python train.py --arch="unet" --model="image denoising model" --dataset="drawn branching plants" --train_examples=36250 --image_size=32 --crop_scale_min=0.8 --horizontal_flip=false --translate=0.12 --task="denoising" --loss="charbonnier" --noise_std=0.2 --norm="groupnorm" --activation="elu" --weight_standardization=false --widths=[64, 128, 256] --blocks_per_level=2 --block="basic" --dropout=0.1 --attention=true --upsampling="nearest_conv" --init="kaiming_normal" --residual_init="none" --optimizer="soap" --beta2=0.99 --lr=0.0026 --beta1=0.95 --shampoo_beta=0.95 --eps=1e-08 --precondition_frequency=50 --max_precond_dim=512 --merge_dims=false --one_sided=true --adamw_lr_other_params=0.0019 --steps=6000 --batch_size=256 --epochs=42.4 --lr_schedule="wsd" --decay_fraction=0.4 --final_lr_fraction=0 --warmup_steps=600 --weight_decay=0.2 --adamw_weight_decay_other_params=0.05
Rows from block 3 of a small image denoising model, named by matrix and row number. Rows with one number belong to one channel. Each number is 500 + 40 x the weight over its row's rms, rounded and kept within 0 to 999. All counts start at 0. Numbers have three digits each. After the name is the row's rms in percent of the matrix's.
After each channel's rows are labels from the 100 images, of 14848, where the channel reaches its highest value: "peak on" is the class under the peak. Only what is clearly more common there than usual is listed. The data: drawn branching plants.
# convs0: first 3x3 conv (model.enc.1.1.convs.0.weight, 128x128x3x3, each kernel summed), inputs 64-127
# convs1: second 3x3 conv (model.enc.1.1.convs.1.weight, 128x128x3x3, transposed, each kernel summed), outputs 64-127

convs0.19 076:579528548567492463500497485537458583501517563507515496567534428513449478492552479537498493513509484553505444495501524533543479508495458508583520545519464475543516549448500440546513503524573484
convs1.19 097:447537468434500466510529518422466472471497378416471541428512451510512464456538537457448540485526497539448534495434447529483486512458537499509441459524493514433514534503562580485470527588533551
peak on: wood; foliage

convs0.64 084:505532495536540572557532557574530378489557505482544472444557466491502455521585487562583554453512501563543513517547582509538417574529462444526541564503568513495491458521496505549549551517503530
convs1.64 107:455528510430527572432481529473471552487502469561460457539539501537485491535498456476449546529519563490501450519409518489565532465461511545536503530454459505528509492437508531470468496487538597
peak on: foliage

convs0.26 156:412449503507433505486475485477535495465526443457445504454469504550454492521486499463513547485536477603425505523499477494498466543506456438437481443521422506526529554505513533498478526495595497
convs1.26 090:598510523503505499434509499416569473501519452501556547494500414504452438527572457546510423504523462442447551486562438534523485534543485429498539469488423426463509456527463476447433503490502444
peak on: foliage

convs0.38 091:456497487506469463490501577517448511534488520485537534527466453538498468421446482615419423504534476489557426449521502543532503525484594448519479465516483478505473571431480478511511484484466491
convs1.38 142:439495467440552490458512576461559537496529439486487466439488530506438523446547540463545526493527482502504574490539539507492577486492543537473429510528473491473497477445547540409511499499551459
peak on: foliage

convs0.23 080:536552510480522571498507540534485514513459510452502550551541506473491485611514516529433528489517516459480466428570553491538464490508531506539491488513556510473491490562511499472540508508455525
convs1.23 109:443485500519462521467444542489485488457501449475511434476473552564497434450486484547527593556465471521449478506352523506513521458429486511545476537570548526518521461466442545437533503574518555
peak on: wood

convs0.114 068:425506553469487515485474496452431450558508534539449486511511549440538554436509568535472451459478453503511335553497539593454469466533470556494448509556514419544432478505443512455498505447484394
convs1.114 108:482509534463469430475508557527550508479570568490499477483449421497383556476469520413534462504507524502475514525547510481487497514540568486543584560458584507470510489542516479505605464501537446
peak on: foliage

convs0.72 174:476515493502500510494564512491442565563452439474443541453511571453408496466484531523509461449469447476449538537500504442480445497513555454506551563547505544515530519494484530551515542455526580
convs1.72 093:501517498520429605456455499441414412520499473502554524458490512535485499430528497538467570486481476488501509507523507503517453492549503533505559379502524549480479516442451501491387554512443494
peak on: wood

convs0.110 079:495505516481485500507537464532451485488537528478549550500469554417432528531520573490468475445531500510490445442480509543516481499465497482553510522480546521479482481459532462454530510540498582
convs1.110 112:447533595514557490484396559487497451436534473515521536452480518548503479459547431544533559532441476522471483515490515495490486533514469478509503434551512516473514484533448559448436498425593489
peak on: foliage

convs0.2 070:526517422492464531511520528501470460567541579515489540546518605568482455399480461520458498462450544456507468512568466512489502489548451553478482512565500451454427467458482447427561460567443468
convs1.2 093:401472506484546520442436487482544563431524474564445528471524439500504537468466524514515472530455463499565445540431534512534528487425413471502509542477478439504535496475519472484523554504543547
peak on: foliage

convs0.60 126:488475465462501410491452450527578515582478523528509431434491531509535501496505525514488540454477503529497476494519433504479538478454557592494424561423532507484506540493487453507535511453474416
convs1.60 093:442499518546449535506526550491392477528462459518486569457512466490502519514498491548502515474503447474544544482476570508517465514525518505551518447489497491499489515521487543492311496542512528
peak on: wood

convs0.84 096:521486477435457452513510491478522467448455534464473479478497466512504464463470400464494459424512472471445441481496465498477466555505478503424442474429512464459524513351467511516501520549448507
convs1.84 085:535493516418492602524503403547456472517404520517492488516575462480514465573491479540468500524486586533449448449501461492522495477522496561473553533551535488493509451486539522485585560469502526
peak on: wood

convs0.39 085:516502521515447509490506491434491518527444491504471464465516449536464491515505522494533549500472496465482376520470483494452459548530592533525504514508564475490493486476477471504508500498497484
convs1.39 073:496569456538544514444521463588422460481574419496503531425525525447509523469546484509426445507554550547529530485482469513525536542498433513471476554467435522492535550489491481533519428471469511
peak on: foliage

convs0.34 193:520472483473468534487531468489501563596508463477515466506497520488501540468479522506526551538422474479530530419440488475463522462508569472560514486444495546499472407467460526498443442483425443
convs1.34 085:539491412539528495489523450504453536551457548484460518503519543469484489434527610480501465449513500512542481506564525484508480550495511523557521467555513439545508522475483511459542550509505528
peak on: sky

convs0.124 145:474459506470472443469434470506507565516467479487445444438455546525474489485491482510517528433497433587464488515467453465441438484426487550439511492423525500493549511483444524582432498459491456
convs1.124 083:536517502466503545482481490492399498505478536510558478527453490505480510453564515520524557452438438488442526488516408538485478467526499531441542442420521575444536554550455533536465586464502494
peak on: wood

convs0.21 073:583532574479484483530533484476544493491518469527488458491506514494440518521504500522482409530541565507600488582511480511547536450516528532480493564561535472571507440473515457561483475534468503
convs1.21 108:472514515503504466498424519477383504464552445535472552465532432447494527434479485447479562414491419559512521504430507516544466538475486436533456500406542480462513570546437528527387508544565542
peak on: foliage

convs0.116 081:513495472511515453445564509481463564484513471511422536526506533460476517384462502490416444451490508473523426546448478534498550578529473498515473452517486525527467466450450509518483455433482492
convs1.116 111:517507516505532455527453493535467477536519506469503450524445454452451507425539474489522483491523536507440538504595526484483509501517507469466471547523442486471479535507448453445540518539535408
peak on: foliage

convs0.126 078:477472476503504417466574470506505424543510592508449493458443533484376496533488440416459452472455487513450489448511478520510548526481484467525474515443497481481495476463483471442486508484496515
convs1.126 108:490499509486449443515365444560562589493502502544500528471529497437543572522509507506523441498559523429604484530518511476517502520517532438515562506493427480500498470529592483469578494412517448
peak on: foliage

convs0.88 162:525517503477426445457519430515497495446489523472485539442482510521460492494548467495437511521563401461429394443448475510490502492469538532461444535459510426488477447466430477512480474485502475
convs1.88 109:571501476559506548497587469486540467463483450496479529510547515492532524508479533465454539499471425506537422466484421520476566548481514509531549573497578426471471375502468555519485556477474514
peak on: ground

convs0.7 076:533450485518510468498552472497559450569542606472407484446455470572489515497504464381427426473481488452551468461491508586526518448463481509543566518517490511443551490563507476448472500573482493
convs1.7 114:501525489537535507574477485532523517498494489471524548568544555461576497616474435456476468545555515466485453504539529463505542566568499560465460491461530450573484527479501490548513467515475436
peak on: foliage

convs0.61 118:528504535513491515462462507496508471510501457473467451520496340478444443491491475469454475443447549458473443491438549431534450523492519518485508449499510489454507460512452467549465437441432462
convs1.61 098:526510458513423449535550502490446501581462474476563513477466459482447510529548549549514505524537456553483497492536468509465497552478510501516431577569558510452532470483524587490506526510519487
peak on: wood

convs0.78 071:561499446457476523479489493515466502495513490449479502543519487470495454470423460410511568551460532459447465521562534461537523441426490440470479459486488520497303467460444463551529473473504503
convs1.78 097:495494433491481522450478426535508551565501479571470503475537515476563488497511554526493440532525588435497498460451565477504487516453478594456454495491430489547516495425559476410586532538528528
peak on: foliage; wood

convs0.8 083:517479465518495463499508498488387556591531511580500475500521512505505480384465433467479444477465541540488461550554477486471492512530475553431476495576501502458450495539460508459477517506461482
convs1.8 096:552500508473550457417508451534585559525499552454486470505544472559458502547503532475517435504492524579492467511518436519533446510470444446463524511529534509531523516482529436458591517477553508
peak on: foliage

convs0.27 131:533501527496440561485484454488532481495492497446439537480527525435508578483491534480525565561533499530496452396444462534438495515501471620476432494486493480515480535509524514526476525466441483
convs1.27 081:608498536545510486493566457498602566556503541496486431504514471497542419600546470491488462528516595531453509480531485463502473432511528468475536529568459518536532472526541461466553519483558429
peak on: foliage

convs0.122 065:448469483521468536476488513472544481554413544472491475461506567457571517547507438446481560480480462472435576508401464483415456464403498503469514399464478504505528513442528540480561533505476510
convs1.122 108:523546545459479540563435451545563449447470500534518508505457470470538568506443526487540479521473527487509466469535516415495408467599532484435526430510528546522486527508555493625520515507486469
peak on: foliage

convs0.71 140:508474526480510483470563490468495508489492500470494475556475461465480464438453507489503481531502514469523490529480494446420459536528483571531500454474591478487450465459491499575448509440554451
convs1.71 079:503508503529500430479520571484463578511510499544412580404466468476472559499524528512573503505484516539477533534532573541424610543502444454483475503519408516485499494522485494454494445508500457
peak on: foliage

convs0.113 066:460509457510513498514533443502513569523485586486499485467465464447476489483468532444520547546555468475426510457433405486528507481477546475536535531428465528477465538543578561493542549475452485
convs1.113 108:449523549442489558498474508572526415454447506494554510482485529493565555523461476431498521505474537449527508465543567453476438485560463486465536421499498528547506533480610475499581481460502484
peak on: foliage

convs0.120 060:476558521518548602511558507460481477519461513464444514447464594383487465427439457491454475464514455526534509473444455474541488519497498499579481566484459454523422485499557411495529495474496550
convs1.120 105:455504516450472451467399494570441516473501537500542483476491462515480570472480497423562494491503530456474497478534536454516407421533551454575520486457388579470509552465526507520593467518500472
peak on: foliage

convs0.44 084:458509467487525468510480511446564461521526483526460503482476401497526521455513441542446446442458495468470431511484463534486476499544495487537486398495539510474472415483491448503466395484499479
convs1.44 102:435453448463528508465504484550509567526493517502551467548523482483480491555524484497535446523491541512560587496512587461571547470559547503485525528477397455515499516532598549481557492540496415
peak on: foliage

convs0.18 129:469521532521489515513483515532460527540497444516425398494518486485466487478530470500531464428469518493460506544500515505505335502474539490522523471492484534465491522424451401564478471470472535
convs1.18 090:460453433493429546438478466524467527527483524541448471505525579470543464547530551545537553583534518511560524503416499536508608501490472567494432502498523379570501458532498474461487542436486419
peak on: wood

convs0.45 124:449474461507476460439555521454490464438538559499456465577466433480562419625425500521532515571571518461485481548499521455502416441547471530462511455488573427499460462516467487533472536493462540
convs1.45 073:576427454486526604527454494459542475545513481468528498469526489491441557430526489539482457444492464504525490513527467532546443473492629487527517527556494452487533479480539506449552440462566448
peak on: wood

convs0.49 121:498505540476443422476450448500530485436502529414427447411456406480444433461473456558507526499481452498485451554456450468484467454501450470477511539445581442480485464523474462546430460510511473
convs1.49 075:448490471502465510504491587469454512472517497482502477540477492519513476504509508436509489516481459416524528533529492510555504454530467476528474519375452461513480576454475544489444517478483569
peak on: wood

convs0.115 087:558429476472467493476504446498501570546541493426487491453464499530405465519452499405506490508546488500445505535454557498568471396400537547486517466457569593486549553590552532517541543487480510
convs1.115 112:556557544462546521520470444540559459510464538496529537477492510471575541510462457469440530571428583483497487529554484463511493503543450470392535413516555516565534555458523495558488526478532486
peak on: foliage

convs0.29 080:518455513498426559541469499511498504527529448467457458485489450515499462530455540422490516449550482427477502478449449496547392540481535554424546528451561510534514457479461464457469556511531559
convs1.29 085:520537492543530448468558392471488486493553535473451471492475472480518494506566457449492464559532560523420485487532439537488559500451456520567570525513440510446556511557544461540576463459495501
peak on: foliage

convs0.82 067:538543499495494566547513515520469418430522517564486529468482562447430526515523491546495457496572525492529478526427484507523508535478530528558530391508555485475497460556496458439549531516475500
convs1.82 098:440477558492468504443485529548482574484540571500476552499495480521493528403467516439556506498467447477573481546538542463498538439544526431555505499421533474531464493482503520510496463512541453
peak on: foliage

convs0.16 079:533448455512457547532536518482465512539503555475550521496504512557541484531443511489565519533568504518510423548477550518559496435575576515403525550548497544530421513381491487585516530527505475
convs1.16 084:471469541468518551482536516488467442471561486487453452522475468522469516471516474509482525511497451524534469506524500566444512570455446546563492534428573516454451506534466447470405490422499466
peak on: wood

convs0.5 134:440517457531475489452525492487543539532476482512441498446504498449478455451509479530538468454444448519449532424491448393476459515463528489471505459572565489545556528494506538546483470412522532
convs1.5 071:619522506503527462566537514485483518446479480474473537530462474462464495573510411426478506509531484474518512464613357485565528560485555445506495499489551467511518499474533513537492529470504522
peak on: foliage

convs0.3 083:500530480509454476450532509502517467404417507487431526586505500512524500476521432458473489480486451485417454463455470481591529372453519391486523525506450442487520517530508511435540438509479533
convs1.3 126:501525438505482509554533413500439473530488528514521587451553507505537529596467510464539453522513504537449514467570486479471412515592537500490470465549443480491509446494534525543476522547477520
peak on: foliage

convs0.106 081:479526451468510549514490496485552433502575445442467554552519441456534518369485511561539496513500522508613422483558423575530559510552503484555463513451490492497477490560493481531476476530511491
convs1.106 113:426503592506499515487452482495463521490597513483511412538490611508472459460506436554464529561531529464429520501430586511531497558466514458468495475501531511540508543450503483491535487492509484
peak on: foliage

convs0.50 072:571550499531523502554558493537550488533454616484456509500493521528511500508516454508447511465419528480447527469441485466547527566461454439570572420415457465461518527467521425503495434539520538
convs1.50 111:430529485495515568469508506470459439503479394543545508443552519474506524513494488538453480468447502485512501437484506424475408502483499535467448487514449480461504518488549560490511521548493465
peak on: wood

convs0.85 107:553508497482477530470581472498485562456509528462503474470507400474451485462468428462455475467595505500480462446464497526490508487479524618541472550495498430451508541440486573513491522500472391
convs1.85 065:568440550459530519541396356519484486517467539480475501438473568513527501503543552555493502466420544513523514518557486501520459470467473462397545495436500571505516511508441437422490486470503518
peak on: wood

convs0.75 092:538439541483510531446483463473525553580494565435571450438491445477483472556476474531514532515535530411429516492492495430458505465479474529542445441465563558495491430466440512481467519407488544
convs1.75 063:565534516458480391469515495461540522515452469522485547478503524475461483469571485513462515493550510498456475499451470496475557564510553495481525613500440474441522456506513566495504480537487437
peak on: wood

convs0.4 132:498535472529483509541488527523486496565459455535458472477492508512494431444487453510467389401423500554432483540537509485545460478511509455475498454483471481516493543406483481547492479470484479
convs1.4 089:453502478543504492498546479462507518436510537462502511523531482445628503465514542492526492472522497532481534510456492546499471530496499491538517560577522601433481476521476551500456435542438593
peak on: wood

convs0.68 112:483498503443473565454513471455543521520459526506501513504448475466475502511468481480502522467488488416434549531505501417426442519513497465580518543474532512480450512479469602465490520488516544
convs1.68 077:505512479493496478552452506535477496532501412480493469501575499464534450427521489519433490565520479562478489484511489540528530417462532489493523531510506538506534466521560457544540524473454389
peak on: foliage

convs0.94 077:565505489515530525497486510462494449539505510503447503523516451484559506580497522484468431440459502480511391478450485506495487482560427414436502426540454504471532508401481582437469452508413525
convs1.94 113:455550559498429502503513557496472519477539486456435503570487551517391464470536499533510491500580491488498466532441538492489480585512571518540527517472508458507453395552485412455486488486541549
peak on: foliage

convs0.13 098:523513474481459485503549505463492511550466471550484435474477511508532466426451406439538468450455500433480492537473481489481438483555584558496441517475542557457411474391508474505466468493461566
convs1.13 084:500376484502483528443442484545469491512515527541489507559536513534488487572465498551485541514470543522523484482453530552534469517464375528472442540468470450519524546493371428435529534416469555
peak on: wood

convs0.43 075:518481536500486412544490516520463480527506430485490435436490451499573437422482500394500437443547472405539497491468513491533490458458531483490522442469526529522554470452488429592479508478494471
convs1.43 111:523524429536503536487490489543404490551459543501495483542503464472447575525522519433514507508531532536434526475518503473574483537532521520436449537537513502503513544457558485491569496484518472
peak on: wood

convs0.70 075:517500462464493508492572490547483443413499436504543499520520557485489518425522543510522478540510491557476486518468490434537507574436539536461501434488549544496484471491462542515492553534518560
convs1.70 108:472487502464498604499495427513435568571496478541517504497561518498519459508501529607463527467461533493575500481495500528451529529490491570509514540511511551511533465505516510481523535408481544
peak on: foliage

convs0.108 085:557546474518516591501567557551499504548494532528506558531494535516548546418429522531477527471492506436525505447514480511492539518487505561560493539509510504536399488443488526483531524501521465
convs1.108 098:409446541470446484494525486492377481440519438532540467463483498527444506452505471556513570521476447530437507465457530531437526518424439495548524513502490514455533499483490543431522549470526507
peak on: foliage

convs0.11 069:536497438521560502546532526485578518536507544549502496417518555565515472454524498512488461504490495613514439470523515526564554513621555478472434550550467521484539553507503494524468455561440563
convs1.11 101:450450509503568484473485490498433587495516496484495456482519538488478494573509466482465519479562437551451517491481454526609437543474476447491509535414547477532457559494517425508451494469499470
peak on: wood

convs0.65 083:428466547484452522491478499489553526534484487493514524488504486510500513507536474437524506525433495496445483532470514484478475456503557480564454547497543530524441516388487452465506535463522555
convs1.65 085:558484378523472502423505483511440424525406442520578498521485481461495539455513472579491493483538506450537497508492547488511474472516525512445487489566460523473454508457501563535565479528454491
peak on: wood

convs0.51 064:543536444533518472538478551474471512508477515539540547488494529487524443529560538501498415548525515496488584505513480483594552509613507417501525528465478433517471489564555470517498459518510511
convs1.51 099:414514535515505516417495538455480428453498443505468471452499534542470588480472520524531522508430488495488411520531484479419453536440469519535447482485527487530532490459458465442521463490498552
peak on: foliage

convs0.36 071:539522528518458486515445497513475561524490463514509468509483515497496485469504510566518554452461469425447473435495495436482466513466526485472464555524581531541530505536465421452486473456550528
convs1.36 118:480525425478507496466497476574453491551487566501548490433581535498498515486486484463477467440466519540452547470495484488537506489565498514479513503538483481434491542448538600510508532536483514
peak on: wood